Weights of a small image captioner: encoder activation gelu, 5600 steps.
Rows from block 3 of the text decoder, named by matrix and row number. Rows with one number belong to one neuron. Each number is 128 + 24 x the weight over its row's rms, rounded and kept within 0 to 255. All counts start at 0. After the name is the row's rms in percent of the matrix's.
# fc1: MLP up (decoder.blocks.3.mlp.fc1.weight, 1152x192), inputs 96-143
# fc2: MLP down (decoder.blocks.3.mlp.fc2.weight, 192x1152, transposed), outputs 96-143
fc1.981 094 [117 105 145 146 156 115 147 107  83 110 147 136 120 119 106 117 107 149 123  64  71 121 120 173 130 127 131 153 139 139 136 141 120 116  96 137 117 149 111 131 105 136 106 166 158 152  99 141]
fc1.982 104 [105  95  83 132 119 140 113 113  86 107 140 142 139  94 135 113 150  96 118 133 150 125 139  78 163 155 109  97 133 105 123 134  82 176 172 118  87 132 145 107  98 140 116 133 109 100 127  79]
fc1.983 100 [116 127 112 140 152  94 133 107 124 145 133 128 124 137 128 133  97 120 161 105 115 139 134 145 125 143 121 167  63 146 129 129 158 157 133  99 139 125 136 153 139 135 118 173 127 125 136  95]
fc1.984 104 [121 165 113 134 137 116 122  82 167 119 159 102 115 108 117  82 132 175 128 101 117 110 128 111 139 142  78 117 124 140 165 130 159 133 175 105 151 133 180 156 100 132 127 119 117 125 159 102]
fc1.985 098 [175 177 121 160 149 130 161 121 140 100 183 111 114 137 178 167 114 116 113 104  99 183  91 137 164 159 117 113 136 110  80 135 157 138 144 126  85  98 169 134 149 159 133 120 132 109 118 132]
fc1.986 107 [131 149  88 122 119  91 110 112 106 131 108 139 152 127 121 129 152 166 142 144 127 152  77 164 121 112 111  96 130 125  98 108 119 116  95 140 181 123  75 125 122 111  84 162 153 124 181 123]
fc1.987 096 [133 124 147 139 128  93 166 117 125 150 141 110 116 119 146 143 133 157 156 102 126 143 137 141 151 121  98 173 106 102 114 113 159 177 127  88 133 146 151 131  82 103 179 124  85 124 103  94]
fc1.988 097 [ 93 163 105 124 146 116 139 153 122 116 107 112 148 118 109 152  65 155 158 131 134 141 150  96 145 146 152 140  64 111 100  80 151 102  96 144 134 141  77 119  97 122 172 151 159 123 115 158]
fc1.989 105 [118 143 156 157  88 172 119 145 182 121 144 134 101 134 105 164 103 155 115 158 138  87 133 149 151 117 159 167 122 121 155 136 178 104 107 132 157 139 109 143 132 108 139 119 147 102  92 133]
fc1.990 104 [121 172 121 154 136 121  91  66  97 110 112 139 140 124 132 165 165 145  84 151 117 105 101 134 136 102 161  96  62 113 116 137 140  92 133 149 109 116 139 132 113 142 101 109 140 165 141 157]
fc1.991 087 [ 76 155 136  87 164 140 166 104 145 165 123  84 116 154 120  98 100 128 125 168 128 109 107 109 160 146 136 140 102 139 152 152 158 113 141 141  91 107  87 147 100 149 102 103 118 121 137 125]
fc1.992 096 [147 139 135  98 100 124 169 130 117 147  93 133  96 151 137 114 139 155  78 147 133 178 128 144 152 108 134 151 142 104 112  96 113 156 125 121 165 168 125 114 140 159 173 168  94 103 141 145]
fc1.993 102 [135 124 155 130 137 148 126 102 137 151 140 128 128 114 100 149 118 169 156 115 142 140 154  99 128  88 116  94 156  84 167 117 154 129 141 152 115 119 132 111 155 130 109 131 147 171 142 116]
fc1.994 100 [130 114 119 133 147 189 172 107 134 139 124 143 100 117 169 144 126  83 134 119  95  83 142 135 154 166 164 126 162 113 140 112 146 160 144 181 148 158 144 154 142 110 116 109 152 114 145  83]
fc1.995 103 [151  95 103 162 116 145 175 115 118 150 117 115 121  86 123 106 140 134 150 168 140 125  78 103 121 109 126 111 117 140 133 127  93 118 100 158 130  98 111 129  99 156 183 137  99  89  83 155]
fc1.996 100 [137 139 149 156 111 132 119 151 138 149 147 102 100  85 141 126 119 128 110 120 115 148  92 196 135 145 123 132 151 104 162 102 136 119 144 121  94 128  59 155 140 124  70 127 145 133 147 137]
fc1.997 103 [104 143 134  93 145 119  97 136  92 160 110 118 134 130 143 131 104 115 137 148 124 113 112 138 137 168 153 120 105  81  96 148 124 128 145 126 114 125 149  99 133 163 106 126 132 123 155 171]
fc1.998 099 [142 121 124 121 126 161 113 148 128 129 127 136 146 128 107 129 150 148 135 132  91 127 115 130  96 131 101 152 127 190  84 104  91 146 150 118 117 163 112 125 174 128 126 154 118 137 144 112]
fc1.999 100 [134 136 121 147 143 133 142 150 140 122 183 124 121  84 106 125 112  93 128 101 103 119 117 106 172 161 118 185  99 111 113 147 143 150 126  83 145 132 124 141 123 100 127 143 118 166  93 117]
fc1.1000 091 [135 140 152 146 145 181 101 134 121 146 134 122 118 136 106 166 128 121  99 142 106 111  91 137 108 120 125 137 124 111 169 186 136 133 106 117 119 155  90 158 145 143 114 126 138  96 140 135]
fc1.1001 094 [173 118  89  93 120 128 155 143 131 103 136 103  98 105 136 139 127  75 163 135 179  99  93 103 160 140 136 123 105  87 124 155 133 132 145 122 152 134 136  93 137 119 139  78 126 142 125 101]
fc1.1002 094 [117 125 121 114 119 112 127 132 178 102 131 114 118  89 111 131  97  83 100 102 147 132 101  81 126 134  76 134 108 127  99 128 167 116 123 104 151 132 120 116 179 139 134 125 156 118 115 111]
fc1.1003 094 [129 147 138 131  94 137  51 117 119 135 167  83 146 148 105 109 120 130 191 128 145 135 164 108 129 146  98 129 133 161 143 110 137 154 108 137 146 158 143 138 106 123 101 131  96 136 144 125]
fc1.1004 103 [160  93 124 111 169 166 113 125 127 140  90 180 119 153 117 138  78 120 152 127 113 145 139 142 124 111 165 120 109 130 156 136 107 148 110 145  83 161  98 137 124 155 161 118  94 174 145 141]
fc1.1005 096 [157 145 134 120 133 146 157  86 129 121 124 157 132 143 162 167 134 102  63 138 140 100 141 113 107 125 147 111 149 180 168 139 143 167  93 150 118 138 194 116 102 117 113 112 133 121  92  86]
fc1.1006 107 [142  93 149 156 123 134 116 135 124 152 120 102 165 113 149 108 151 155 188  74 127 132  94 160 117 144  87  94 131 126  99 108 135  94 132  84 132 168 166  92 118 163  81 127 132 166 115 152]
fc1.1007 107 [123 120 131  92 118 145 122  98 114 164 120 130 103 136 133  71 130 122 107 118 117 121 109  90 129 150 136 145 127 118  80 113 129 160 136 139 146 109 147 124 126 104 121 108 143 134 147 131]
fc1.1008 088 [111 130 143 170 147 120 142 120 121 164 100 101 135 123 139 112 120 121 167 125 110 101 101 129 155 162 133 148 136  90 168 117 134 133 148 165 164 138 110 137 106 114 120  87  89 112 106 101]
fc1.1009 104 [ 90 127  85 150 117 116 136 150 144 168 155 108 169 108 141 120 119 150 116  84 112 148 102 121 158 116 113 189 166 121 105 156 132 154 115 126 138  74 128 168 167 120 137 150 126 131 131 136]
fc1.1010 098 [117 107 131 122 123 157 140 129 162 130  84  99 101 133 107 134  42 129  74 113 150 139 163 106 102  93 115 152 100  86 157 153 112 136 146 124 122 114 139 182 122  98  79  97 173  99 180 155]
fc1.1011 098 [134 156 133 116  74  93  64 142 119 107 104 107 137 141 134 102 126 109 157 118 108 107  94 152 185 146 157 118 111 128  91  80 128 142 148 124 125  51 170 151 122 117 112 119 126 126 153 143]
fc1.1012 102 [136  93 137 172 172  99 166 162 134  97 147 108 126 117 144 140 127 182 144 115 119  98 115 149 120 129 123 128 128  72 132 130 134 132 149 156 140 138 110 124 136 103 153 129 113 122 111 118]
fc1.1013 095 [193 179 115 146 106  97 140 130 117 114 149  96 114  94 107 106 117 132 131 150 105 114 135 168 113  97  80 162 166  94 121 110 117 124 145 149 115  88 128 124 105 180 145  93 123 131 203 111]
fc2.981 107 [148 104  71 116 119  88 128 162 138 116 104 114 127 140 120 109 133 130 114  97 149 112 121 121 159 132 103  97  85 111  97 114  96  95 145 119 157 117  92 128 147 165 103 163 118 142 141 135]
fc2.982 104 [155  88  95 104 123 159 124 116 124 104 143 103 108 138 139 109  97 140 125 100 151 125 120 141 157 159 128 150 165 145 123 111 131 129 106  89 146 155  98 131 154 136 118 141 167 118  74 130]
fc2.983 091 [135 147 129 107 181 123 152 120 135  88 143 148  63 137 124 112 154 139 151  80  90 114 116 118  99 166 125 179  93 110 138 119 140 146 142 116 100 148 112 111 157  98 136 124 148 146 110 155]
fc2.984 105 [115 154 106 137 134 118 117 132  85 138 121 119 156 115 139 135 133 120 119 156 132  73 105 116 122  88 135 159 110  99 118  95 121 166 135 136 116 106 104 125 120 162 117 116 147  80 130 171]
fc2.985 102 [112 108 160 110 112 140 124 138 126 115  95 124 143 153 106 109 136 146 136 133 133 153 143  99 140 125 136  93 115 107 153 177 104 152  92  81 124 142 115 145 141 100  70 139 136 119  96 162]
fc2.986 100 [136 139 155 162  77  86 155 136 167 130 113 123 112 146  63 122 119 113 130 115 130  80 136  94 166 149  93 116 126 140 113 121 112 128 107 135 108 162  86 120 127 119 152 152 121 119 110 106]
fc2.987 096 [131 137 107  74 116 139 149 141 190 132  99 128 120 110 132 150 144 126 143 155  90 110 126 124 118 133  98 109 110 120 124 137 126 107  95 144 114 145 158 147 115 127 184 135 106  88  92  75]
fc2.988 102 [131 160 152 117 110 129 138 140 118 127 115 106 150 121 140 160 139 151 114 156 138 186 128 107 113 123 111 145 154 128 110 136 133 135 124 120 113 144 110 190 108  94 124 181 123  81 144 136]
fc2.989 104 [123 103 125 112 133 166 149  74 146 111  86 126 152 120 135 102 106 105 157  87 132 127 132 110 103 119 155 143 112 114 143 133 120 158 160  98 101 139  86 128 117 147  89  87 104 128 139 146]
fc2.990 096 [140 117 156 165 133 180 155  97 118 169  95 112 102 111 134  89 184 137 113 162  96 153 107  78  98  96 122 116 115 106 146 124 168 114 158 141 110 142 114 141 104 105 134 145 128 187 174 151]
fc2.991 098 [ 83  97 128 193 161 148 111 121 131 108 145 147  83 108 137 100 151 106 159 114  95 117 105 129 124 154 154 122 141 104 113 165 106 114  99 160 159 158 116 127 130  97 106 156 118 114  94 146]
fc2.992 098 [127 137 123 150 146 102 150 133  93 130 133 120 154 118 119  90 147 146 157 160 116 184 138 135 118 163 143 121 133 124 138 136 127 102 139 156 114 129  92 166 171 101  97  96 157 109 126 123]
fc2.993 100 [145 154  79 141 138 114 110 133 153 121 135 142 120 118 121 146 122  84 193 162 108 148 158 152 101 111 111 153 149 117 138 124 139 173 148 115 108  87 137 126 108 152 129 156 127 118 152 119]
fc2.994 096 [136 122 134 138 135 175 130 105 113 120 127 170 124  63 161 137  93 165  77 132 160 138 153 113 148 100 149 130 119 136  96 106 106 125 124 123 110 103 121  76 108 127 128 129 139 120 112 167]
fc2.995 108 [111 127 124 102 110 136 170 156 136 169 151 146  58 153 141 126  44 119 107 119 153 146 122 181 133 108 144 119 145 135 155 119 153 141 104 146 134  97 108 103 131 144 138 154 122 171 169 158]
fc2.996 093 [114 158 136 112 163 133 141 120 158 123 103 157 119 132 138 100 172 138 143 130  53 124 123 135  76 118 135 134 119 123 143 172 127 194  83 131 147 138 131 145 118 129 126 131 134 135 170  88]
fc2.997 110 [153 150  94 138  84 116 129  86 125  73 112 120  93 140 165 136 100 155 137 143 120 132 109 101 138 153 100 118 148 124  94 125 111 120 110 177 122 144 132 155  89 133  87 140 152 132 125  74]
fc2.998 099 [118 124 120 128 151 143  96 161  78 106 126 138 120 177 115 133 127 154 144 139 125  81 130 115 119 131 123 106 132 145 136 111 142  98 124 153  97 164 175 113 108  99 135 121 157 145 111 139]
fc2.999 089 [172 129 100 119  95 165 147 124  93 156 129 111 122 114 168 123 165 164 170 155 113 175 190 148 119 130 123 128 141 112  94 113 114 156 127  83 141 137 129 140 104 130 105 162 161 181 118 100]
fc2.1000 104 [108 147  93 135 115 165 166 141 100 158 103 160 190  95 149 147 117 137 120 137 122 135 112  90 123 152 131 104 180 114 133 123 124 107 112 156  83 150 146 142 128 175 122 126 160 154  83 126]
fc2.1001 107 [126 107 147 118 120  90 155 123 117 115 156 110 118  95 189 108  99 119 121  90 145 118 188  86 106 130 144 106  96 150 117 142 119 102 124  93 141 120 154 133 117 144 123 138 130  92 104 121]
fc2.1002 088 [107 153 127 135  97 128 152 142 133 108 134  97 113 116 144 139 136 108 132  99 132 158 119  89 114 138 120 120 143 140 117 158 150 105 112 129 113 109 168 174 111 109 107 136 101 162 152 145]
fc2.1003 099 [130 182 113 125 152 102  95 121 128 150 119  96 122 125 106  95  86 179 119 115 146 162 108 130 150 156 101 107 165  95 136 148 122 141 104 103 106 149  88 130 130  80 144  77 150 134 126 132]
fc2.1004 099 [142 133  98 110 126 124 129 136  81  98 149 104 139 136 118 124 118 109 130  97 115 151  91 118 170  76 130 122 119 103 158 125 109 145  95 103  99 111 157 149 120 146 129 155  79 118 123 145]
fc2.1005 098 [158 102 149 150 138 139 140 122  99  88 143 143 105 125 119 102 119  73 103 127 156 127  76 162  97 184 128 133 102 119 114 117 153 165 142 145 144 105 102 152 141 125 120 112 143 131 111 134]
fc2.1006 102 [ 90 135  89 113 122 153 106 140 118 165 157 121 126 140 138  61 125 100 165 125 107 154 126 101 152 102 135 133  78 124 158 154 105 135 126  98 100 165  65  95 115 150  97  96 121 170 107 103]
fc2.1007 108 [ 92 125 114 130 139 113 145 114 143 120  86 177 126 156 146 122 118 117 107 139 113 108 148  83 138 103 135 102 145 124 128 141 117 128 131 125 119 147 134 156 148 135  91 134 134 110  93 114]
fc2.1008 095 [132 147 159 131 123 149 172  96 101 180 126 152  95 187 127 134 148 103 131 108 119  92 137 135 154  77 120 168 131 137 105 154 161 135 127 153 118 141 172 123 178 144 130 103 124 142 123 112]
fc2.1009 095 [156 149 119 131 101  81 128 177 114 133 114 178 149 139 113  95 138 104 125 125 120 154 119 111 151 131 142 140 116 130 141 131  68 125 119 151 109 157 185 151 138 149 125 130 119 115  98 134]
fc2.1010 096 [152 135  97 110 116  69 111 104 116 175 111 148 105 105  94 135 115  98 106 122 134 101 122  97 138 160 112 133 124 140 114 120 128 159  65 145 131 107 159 142 128 111 105 136 151  99 125  91]
fc2.1011 099 [148 110 162 100 108  85 182 167 122  97 106 124 130 111 135 105 114 111 127 135 141 115 155 144 108  98 160  64 137 110 127 122 171 136 134 151  79 156 102 121 128 151 112 151 118 122 164 165]
fc2.1012 102 [156 130 107 126 191 106 166 106 162 176 164 145 134 154 107 146 151 170 119 104 136 125 161 131 129 122 115  89 139 128 115 116 145 133  84 117  99 112 101 132 110 113 147 142 118 146 131 102]
fc2.1013 106 [126 135  89 145 151 112 146 115 128 115 151 159 126 162 144 100 146 115 143 150  84 145  55 138 133 173 152 117 126 111 119  89 114 129  85  71 128 144 115 132 114 146  93 168 107 147 116 138]